Rows from block 11 of the image encoder of a small contrastive image-text model, named by matrix and row number. Rows with one number belong to one neuron. Each number is 128 + 32 x the weight over its row's rms, rounded and kept within 0 to 255. All counts start at 0.
After each neuron's rows are labels from the 100 images, of 14976, where the neuron reaches its highest value: "responds to" is what is common among them. Only what is clearly more common there than usual is listed. The data: simulated telescope pictures of galaxies. In brackets: how many of the 100, against the usual share in percent.
# fc1: MLP up (encoder.blocks.11.mlp.fc1.weight, 1024x256), inputs 86-171
# fc2: MLP down (encoder.blocks.11.mlp.fc2.weight, 256x1024, transposed), outputs 86-171

fc1.122 [102 139 112 174 129 143 130  82 150 132 138 102 117 192 138 112 129 115 142 178 103 182 112 115 129 122 111 121  72 135  81 121 125 163 181 124  92 176 113  98 175 144 128 108 135 151 145 116 123 153 173 106 135  83  62 114 110 120 155  74 176 106 103 151 131  91 132 108 119 117 112  82  99  99 171 112 132 140  80  79 143 131 117 222 117 158]
fc2.122 [146  92  88 157 137  72 153 111 123 141 123 122  91 129  76 121 147 165 114  72 140  86 147 174 162 108 127  87  97  92 175 133 176  94 117  96 111 130 107 146 130  89 146 145  67 140  88 137 137 109 149 145  89 136 145 117 148 124 147  54 100 107 137 137  99 131 159 128  34 142  72 109 157 178 162 166 113  64 168 163  87  80 146 133  89 134]
responds to: edge-on disc (100 vs 9.3)

fc1.157 [153 124 118 123 124 118 120  57 140 121 121  76  79 177  87 128  84 102 159 116 151 110 130 162 125 110 134 165 129  39  91  77 134 177 119 116 169 149 150  90 129 107 135 161 121 104  97 174 129 114 137 146  76 166  99 160  98 167 152 103 167 177 112 129 149 110 118 155 153 230 174 171  97 136 135 126  56 132  99 129 118 139 113 111 112 122]
fc2.157 [144 103  90 160 110 161 149 131 102 109 159 113  94  81 164 149 165 140 102 118 100  83 147 122 149 129 141  68 149 118 137 191  82 161 172 107 128 120 140 132 139 177 111 142  83  85 104 135 155 107 164  45 182 158 147 117  94 149 147 156 157  69 104 160  94 135 213 125 101 196  98 118 115 152 139 172  77 115 156 174 183 177 116 116 192  95]
responds to: flattened elliptical (58 vs 9); round elliptical (35 vs 8.9)

fc1.600 [ 99 195 132  35  97 108 100  93  99 139  64 179 181  89 138 154  94 116 120 177 156 197 173 183 113 178 157 158 193 115 153  75 117 142 168 136 146 163 138 122 161 110 146  88 142 165  74 182  87 138 128 102 145 100 171 187 119  81 124 163 161 103 162 138  95 131  85 171  98 111 142 161 129 143 162  49 125  81 142 109 179 175 116  83 163 145]
fc2.600 [139  64 105 125 167  97 165 185 130 117 145 126 102  88 159 145 173 143 203 139 117 152 109  92 158 102 174 100 128 159 130 158  70  98 126 142 105 177  87 104 150 159 148  26  71 122 175 161 142  95 123 118 140  94 127  81 128 117  82 106  99 129 134 102 166 101 102 105 129  68 118 157 147 130  84 232 139 120  98  95 138 150 163 173 119  82]
responds to: lensed arc (100 vs 9)

fc1.390 [ 75 155 130 145 120 120 171 120 200  82 128 108 143 134 109 105 166 142 113 113 121 213  94 165 141  87 210 172 101 125 101  43 145 166 138  98 114  89 144 163 105 106 111 121 148 116 117 119  79 121 115 127 103 105 140 107 160 154 134 186 115  79  65 132  97 137  92 144 123 210 121 115 162 101 166 100 201  88 153  95 114 111  99 118 127 137]
fc2.390 [147  98 114 111 107 105 145 123 118 143 194 131 125 169 141 101 138 151 148  92  92  89 135 117 194 165 116 152 136 133 170  82 104 179 109 167 102 129  87 113 123  95  46 170 143 153 120 117 161 202 122 168 150 173 164 147  98 122 101 134 139 114  95 100 129 163 143 117 198 137 112 164 114 143 116 179  56 142 128  98 113 142 118 136 157 114]
responds to: barred spiral (92 vs 9.1); tilted (56 vs 18.3); winding: clockwise outward (54 vs 13.6); bright star with spikes (52 vs 25.6)

fc1.516 [135 109  96 116 134 139 144 111  82 167 133 167 157 128 163  64 177 202 162 166 163 178 193 118 143 173 148 187 113 124  88 130 113 142 111 107 193 171 112 148 143 141 103 138 135 149 108 117  65 148  56 130 135 148 163 124 141  87 187 156  98 144 128 158  95 111 166 105 155 200 127 216 150 135 113 182 149  32 158 177 119 123  95 103 124 118]
fc2.516 [153 146 120 106  92  83 142 141  72  80 112  91 154  58 135  91  96 120 122 118 109 122  39 116 145  94 127 132 141  81 176 155 144  86 133 169  96 157 118 163 134 150 167 120 139 145  64 104 148  73  92 123 106 112 139 110  81 163 132 118 125 189  88 189 185 132 115 180 138  91 126 117 171 140 130 138 160  63 155 151 110 130 151 127  82 157]
responds to: flattened elliptical (87 vs 9); bright star with spikes (61 vs 25.6)

fc1.215 [117 146  91 103 101 132 156 133 185  88 133 142 105 107 144 162  63 143  88 179  86 182 115 112 150 145 104 122 100 116 130 136  74  97 155 130 133 110 111 151 128  97 157 141  85  93  94 153 133 128 190 158 108 120 113 124 117 118 121 140 113 152 178 109 118 151 143 127 115 105  95 182 133 225 108 112 160 115 118 126 143 182 195  76 185 122]
fc2.215 [135 166 127  97 135 164 113  96 129 123 117 108  65 139 125 167 116 145 105 117  96 124 121 127 156 187 120  78 144 137 121 164 142 145 178  75 152  89 178 152  64  97 194  91 108 183 135 131 113 103 137 197 128 149 128 129  91 108  59 168 153 107  80 136 126 136 171  95 142 120 204 146 133  88  93  25  98  81 159 163 172 162 102 139 159  64]
responds to: lensed arc (100 vs 9)

fc1.698 [144 138 115 157  79  88 144  62 176 110 139 153 205 143 113 148 139 132  96 114 169  86 122 159 109  99  80  97 121 144 129 126 115 127 141 200 131 134 190 151 158 136 110 135 122 106 146 151 147 100 156  64 115 133 144 157 183 174 183 135 182 130 160 118 102 112 129 118 100 128 123  95 114 119 123 152 128  74 112  97 130  78 136 100  93  93]
fc2.698 [178 149 165  66  98  44  52 117 129 164 159 150 143 121  94 172 174 163 168  70  86 139 114 111  99 114 154 147 129 156 110 150 101 119  98  87 126 163 122 121 145 132 126  96 103  85 132  83 124 124  78  87 144 142 138  98  73 149  74 123 117 118 123  91 165 148 145  86 133 136 120 180 120  88 125 157  87 145 106 104 150 133 138 179 112 136]
responds to: merging pair (97 vs 8.9)

fc1.622 [ 80  99  90 161  98 115 106  82  94 132 156 113 129 139 102  85  80 129 156 120 107  99 142 133 168 146 130 153 140  91  97 123 168  67 159 150 132  95 165 114  60 130 177 104 137 107 143 134 119 136 123 104 110 139 135 143 139 175 108 101 104 135 106 113 115 162 134 142  62 135 151 147 144 105 157 158 150  93 159  79 121 118 165 127 171 145]
fc2.622 [175 159 104 117  75 173 204 145 126 130 160 129 127 142 148 137  56 197 139 122 128 131 157  92 110  95 124  94 147 145 162 114  88 138 123 150 195 193 145 153 104 130 139 141 104 114 128 100 141 145 134 208 105 123 102 147 139 126  98  74 132 101 162 109 138 119  99 139 112 174  88 103  84  79 113 137 122 121  84 119 150 134 135 153 111 109]
responds to: edge-on disc (100 vs 9.3); small (73 vs 23.9)

fc1.302 [200  93 140  91 134 178 141 113 148 142  99 148 180 175  85 167 151 126 216 171 161 139 152 129 160 188 133 108 118 137  87 128 128 121 156 166 119  56 153 193 147 153  83  93 109 168 125 132 108 104 103 155 147 112 154 164 182 126 101 154 107 170 182 116  40 172 128 154 156 128 133  93 103 141 145 196 107  96 131 107  87  73 105  92  61 142]
fc2.302 [ 87 150 147 112 139 149 119  91 122 123 158 148  99 112 122 118  85 150 112  67 162  74 176 159 156 125 110 150 150 135 114  87 121  95 117 102  75 135 122 141 138 106 154 143 114 137 150  72 123 118  65 111 144 136 137  91  67 114 141  85 168 121 115 137 181  73  96  77  98  98 130 121 161 114  87 188  99  97 119  68 129 129 116 193  99  72]
responds to: merging pair (63 vs 8.9); small (56 vs 23.9); lensed arc (27 vs 9)

fc1.696 [132 137 167 165 169 133 138 122 186 115 150  87 148 151 116 126 156 129 136  85 174 110 133 102 189 182 172 164 145 132 114 121 164 147 171 118 141 125  54  90 135 173 145 122 118 114 152 176  92 151 105 135 161 145 180 131 121 200 120 160 113 129 161  53 148 153  88 148 127  95 132 132  99 112 107  96 143 191 109  92 124 138 130 111  93 132]
fc2.696 [ 84 152 140 182 126 166 159 107 160 138 129 140 123 111  48  84 133 167 155 157 181 196 184 150 116  71 116 121 180 113 141 154 109 145  71 135 113 117 129 147 134  87 120 197  89 162 171 108 135 124 131 127 121 113 120 107 177 137  75 123 120  93 100 143 133 133 111 152 140 101 120 132 112 158  90 112  62 159 104 122 156 105 134 106 116 135]
responds to: barred spiral (100 vs 9.1); winding: clockwise outward (65 vs 13.6); tilted (49 vs 18.3); winding: anticlockwise outward (35 vs 13.4)

fc1.261 [ 99 140 148 108  71 129 106 153 172 121 141 105  95 156  63 118  93 121 161 130 172 122 119  97 163 112 170 130 101 165 134  83 162 116 149 137 144 115 142  79 151 132 161 184  95 177 103 159 134 139 105 122 164 131 147  88 164 136  69 132 144 180 112 135  90 164 228 117  79 157  39  99 191 156 102 136 131 135 108 120 126  93 157 131  99 111]
fc2.261 [145 146 112 125 145 133 159 101  94  49 149  66 119 113  99 169  82 107 109 145 102 163  95 157 103 112  76 187 179 125 106 165 113 149 147 126 100 137 142 108 183 184 147 117  97 135 106  99 172 116 170 105 141 136  75 125 103 171 148 139  83 128 102 159 114 154 125 141  92 145  72 113 149 107 157 122  98 123  80 135 128  99 111 117 145 150]
responds to: merging pair (78 vs 8.9)

fc1.621 [ 93 167 163 157 140 131 147  73 166 151 154 162  99 134 109 194 137 138 142 135 117 119 149 167 152 160 180  78 129  99 167 143  92 146 175 141 138 112 103 136  80 106 159 138 109 133 142 116 113  56 191 109 176 165 125 192 118  88 110 160  98 114 120 108  87  93 163 122 137  88 174 132  80 155 152 145 134 140 159 126 148 115  79 108  85 142]
fc2.621 [117 126 148 150 194 114 117 149 108 172 119  94 118 121 124  88 178 151  68 175 163 131 180 136 137 104 138 144 109 138 172 127 172 115 126 139 177 120 122 192 128 107 138 153  85 150 174 140 136 152 134  91  99 143 138 142  94 105 205 106 133 192 124 118 143 137 151 121 106  90  97 133 141 144  45 145  75 128 113  87 123  87 110 163 144 115]
responds to: flattened elliptical (100 vs 9)

fc1.393 [117 183  95 127 129 117 119 167 129 134 122  89 148 172 145 119 103 176 111 132 145 128 118  20 187 116 146 110 145 143 113 135 146 197 138 101 121  96 194  74 124 122 139 153  97 176 132 109 101 102 109 101  99 166 162  92 156 132 139 122 138 111 184 127 126  98  70 145 128 101  82 138 103 145 107  96 148 113 158 121 136 143 103 147 126 180]
fc2.393 [132 131  93 146 114 101 109 105 151 109 156  92  91  56 106 141 143 147 198 144 115 126 140 157 116 133 159 108 162 110 164 122 165 172  67 177 123 170 181 170 161 134 104 174 155 171 146 111 101  88 163  89 140 115 152 109 151  84 136 164 176 154  76 159  85 107 124  96 135 121 136 105 121 136 142 114  83 111 109 132 158 119 149  95 178 100]
responds to: irregular (100 vs 9.4)

fc1.170 [159 162 162 132 111 161 110  94 168  81 142 186  94 130  82 102 218 151 154 142 129 110 134 136 120 110  87 110 153 129 130 175 187 158 131 105 116  99 166 119 144 101 107 156 146  95 154 135 173 189 114 127 126 125 112 124 112 193 109  98  51 183 139 131 154 121 145 165 141 154 131 121  67 193 142 116  71  91  82 107 196 121 126 191 113  99]
fc2.170 [ 44 150  39 115  90 153 155 126  99 113 128 111 120  79 133 150 149 124 184 133  87 170  64 133 184 119 139 158 153  91 137 117  54  91 158 146  96 122 146 137 128 122 139 118 142 111 133 114  86 150 128 140  99 172 190 119 143 128 148 121 110 167 128  85  83 175  99 110  79 175 154 122 216 133 118  93 116 137 111  93 108 139 134  88 126 103]
responds to: lensed arc (49 vs 9); flattened elliptical (46 vs 9)

fc1.220 [ 85 135 135 155 117 172 124 147 174 138  85  99 145 118 170 154 159 103 127  91 147 147 151  70 158 177 133 154 189 119 110  73  79 167  68  74 175  92 139 116 114 119 121 154  74 161 129  97 116 135 133 127 165  93 206 132 158 145  99 116 133 108  66  97  84 126 135 179 101  74 200  89 167 126  91  98 118 186 139 130 133 101 140 120  77 159]
fc2.220 [ 79  96 106 161 144 120 134 121 136 140 164 109 130  96 138 159 110 111 140 156 137 124 169 119 140 162 154 103 164 133 182 115 159 160  62  87 130 124 111 134 175 106 109 142 128 139 124 147 132 181 121 140 109  75  87 133 120 142 162 125 152 137 161 160  51 147 107  95 242 126 136 122 108 166 122  89 126 119 118  85 145 115 101 131 196 101]
responds to: irregular (99 vs 9.4)

fc1.71 [119 147 126 128 116 172  79 126 148  94 110 132 125 185  76 104 180 123 123 133  82 117 107  76 176 169 134 132 125  94 109 136 143  74 149 127 113 102 168 184  82  52 137 137  98 158  79 140 139 117 149 117 150 165 173 110 128 116 143  94 190  80 174 140  97 176 173 158 102  78  78 164  70 115 159 122 142 148 130 174 160  84 117 165  85 179]
fc2.71 [119 135  92 143  98 121 137  96 157  92 134 124 135 164  89 142 171 113  99 115 116 134  30 103 143 113 184 135 157 161  94 202  93 130 164 103  87  98 127 158 131 135 153  96 131 144 162 138 105 112 150 139 129  71 154  73 101 172 158  93  98 123 167 143 163 110 109 107  47 133 188 152 101 126 131 131  53  84  93  82 124  85 108 103 131 154]
responds to: irregular (68 vs 9.4); flattened elliptical (26 vs 9)

fc1.323 [133 140 127 136 176 108 202 181  78 150 136 138 114 159  49 139 145 110 139 207 138 164 101 100 141 105  56  97  99 150 173 157 155 156 145 151 115 168 194 158 108 137 114 149 117 141  99  89 141  95  57  68 121 101  98 134 145 107 161 114 172 136 142 108  73 101 131  99 183 152  80 156 117 125 117 209 159 159 140 105 102 132 112 121 102 122]
fc2.323 [101 119 101 137  79  88 157 114 132 126 170 106  96  97 148  94  95 168  52  89 137  98 130 126 137 126 190 110 142 148  95  70  99 136 128 141  76  67 124 159 122 163 131 145 139 133 124 144 109 124 119 197 126 164 126 104 170  88 143 155 131 176 163 128  96 109 137 188  26  98 150 118 140 137  90 124 169  69  98 159 185 128 117 138 124 155]
responds to: lensed arc (80 vs 9)